config.toml
train_examples = 39062
input = "waveform_16khz"
kernel_size = 3
wave_channels = 64
optimizer = "muon"
cautious_weight_decay = true
steps = 5200
epochs = 34.1
final_lr_fraction = 0.01
warmup_steps = 520
adamw_weight_decay_other_params = 0.01
Rows from block 8 of a small sound classifier, named by matrix and row number. Each number is 50 + 15 x the weight over its row's rms, rounded and kept within 0 to 99. All counts start at 0.
Before each channel's rows are labels from the 100 clips, of 14848, where the channel reaches its highest value: "peak on" is the class under the peak. Only what is clearly more common there than usual is listed. The data: babble in 24 made-up languages, each with its own sounds, syllables and stress or tones, from a formant synthesiser.
# conv: width-3 conv, dilation 2 (model.blocks.8.conv.weight, 384x384x3, each kernel summed), inputs 288-383

peak on: silence
conv.136:29 35 49 34 21 53 67 44 59 47 19 47 34 38 64 42 48 57 63 31 50 43 46 60 46 50 55 46 48 58 61 45 61 49 66 67 48 46 66 81 46 29 48 90 53 35 66 15 58 45 26 45 34 34 58 65 37 65 64 78 60 49 48 24 74 60 46 61 74 37 73 28 45 26 56 38 36 42 40 66 41 23 42 55 33 45 43 55 69 24 49 58 20 71 49 47

peak on: /tʃ/
conv.50:59 46 42 40 45 75 61 39 51 46 95 69 45 63 52 52 12 67 42 58 13 47 38 43 64 40 60 75 40 56 51 41 62 60 33 62 68 38 78 51 43 48 28 46 77 39 34 48 45 52 76 70 36 41 37 40 45 46 77 57 55 61 49 46 37 55 48 79 53 35 62 63 55 55 34 62 58 44 50 49 72 52 68 70 52 22 69 66 62 63 59 66 55 60 55 43

peak on: silence
conv.247:51 50 86 74 52 63 40 50 77 21 40 27 53 59 22 52 34 76 78 64 38 42 40 55 37 54 42 68 37 44 39 43 45 43 48 45 66 33 69 40 45 63 59 45 39 83 27 39 38 44 54 74 41 10 40 63 38 37 46 51 42 51 61 44 34 38 59 40 57 58 42 49 58 56 55 60 52 50 52 42 25 52 51 51 32 54 52 39 25 48 48 39 54 65 13 51

peak on: silence
conv.116:41 41 53 25 33 57 54 56 33 37 50 25 38 72 26 61 51 57 52 40 36 07 44 16 41 62 63 43 65 47 52 18 53 51 73 39 51 55 49 36 56 65 42 44 45 51 44 56 40 79 61 36 43 40 32 32 41 35 07 61 60 66 47 59 65 40 49 53 32 59 35 75 17 62 36 49 59 49 47 60 53 42 61 61 23 75 67 48 55 48 40 38 33 63 48 54

peak on: silence
conv.372:45 27 33 36 43 22 71 54 62 62 46 44 43 27 50 76 26 68 77 57 65 68 66 41 69 34 57 59 55 41 60 27 60 51 56 44 70 45 30 53 51 74 31 34 44 34 65 64 57 59 36 65 39 49 34 54 47 45 35 64 49 67 72 52 39 45 52 63 36 41 55 58 68 04 46 26 71 59 47 12 46 64 47 64 50 41 69 66 45 45 65 64 36 36 46 37

peak on: /ts/
conv.110:61 65 33 11 53 25 47 63 55 39 47 49 66 69 62 45 38 63 75 35 48 42 57 38 79 33 51 28 60 73 45 54 49 69 34 53 33 50 54 65 45 41 68 90 60 59 68 45 63 56 56 50 67 51 58 52 65 33 29 52 44 65 39 63 31 52 46 78 63 33 49 29 88 32 45 55 59 40 47 63 57 47 36 61 44 64 48 57 77 48 43 69 69 41 42 39

peak on: /tʃ/
conv.197:64 55 34 43 66 62 40 26 45 73 65 50 43 37 58 55 44 64 65 48 64 48 46 73 53 41 32 64 51 58 32 53 57 52 85 83 34 56 40 43 41 42 63 57 67 59 47 64 49 35 29 42 37 40 38 51 38 62 72 54 43 52 55 51 57 51 45 15 41 68 35 61 47 46 41 25 49 40 49 74 32 38 43 58 65 55 60 32 43 58 45 63 21 82 41 34

peak on: silence
conv.224:47 44 23 21 49 41 20 51 53 38 14 31 45 55 43 42 78 62 47 58 32 38 59 63 60 07 74 52 45 52 69 72 25 30 36 53 62 36 27 48 54 38 29 33 46 46 38 59 68 77 50 64 44 77 46 49 37 66 44 47 45 48 54 32 61 23 44 28 53 50 50 80 27 35 60 72 69 51 44 36 63 57 44 64 49 48 25 53 59 25 64 30 51 41 55 42

peak on: /ts/
conv.340:36 46 79 40 50 49 53 54 39 53 37 33 56 55 88 81 46 70 61 75 58 30 63 32 55 27 65 63 52 43 58 50 52 57 59 64 47 52 23 54 53 56 53 65 57 41 70 33 78 46 63 32 60 61 90 40 74 50 62 57 32 79 43 64 42 61 75 57 43 44 40 58 71 72 44 36 52 67 58 80 29 58 71 42 53 71 51 47 67 59 57 74 53 41 44 37

peak on: /tʃ/
conv.157:36 25 66 55 71 31 57 42 48 78 87 39 68 45 41 65 37 86 33 36 23 30 39 39 30 42 18 54 50 39 64 53 40 57 88 58 55 48 63 70 46 38 53 66 49 35 23 56 59 32 49 69 36 45 49 61 50 39 53 17 12 64 56 30 56 26 12 39 39 73 81 32 43 61 50 38 38 67 48 19 33 58 34 26 65 50 53 72 37 43 54 41 54 60 63 53

peak on: silence
conv.90:27 50 61 11 45 42 54 55 73 42 56 21 25 46 35 46 67 46 60 43 33 67 36 15 55 71 53 38 34 47 44 61 54 54 28 80 40 23 41 68 54 78 27 25 86 50 40 47 31 39 41 30 52 30 37 58 35 47 21 55 64 44 45 36 49 65 24 67 46 75 24 60 31 69 66 57 53 47 53 40 65 46 64 27 27 35 62 49 55 59 45 36 53 56 47 43

peak on: /tʃ/
conv.72:57 56 46 29 55 59 56 52 43 40 63 74 94 47 53 43 47 43 46 52 45 75 44 57 46 53 67 59 16 44 41 87 18 54 48 42 43 64 21 46 69 42 50 63 49 45 70 57 32 59 32 42 63 48 17 32 31 33 55 70 61 26 32 24 95 64 72 58 64 36 46 30 43 36 55 55 74 46 84 45 71 44 23 39 55 28 29 75 61 36 31 45 50 82 39 41

peak on: /tʃ/
conv.365:43 82 31 32 40 53 56 29 20 67 54 51 68 41 46 42 24 27 63 35 57 32 43 44 46 28 58 32 50 50 61 50 25 41 39 46 61 27 56 43 42 71 51 83 40 51 30 34 32 67 39 28 72 32 63 50 49 40 39 64 43 46 30 61 52 35 47 37 71 62 55 35 54 63 37 57 50 47 30 15 66 40 64 24 41 66 61 63 44 25 88 50 44 46 63 63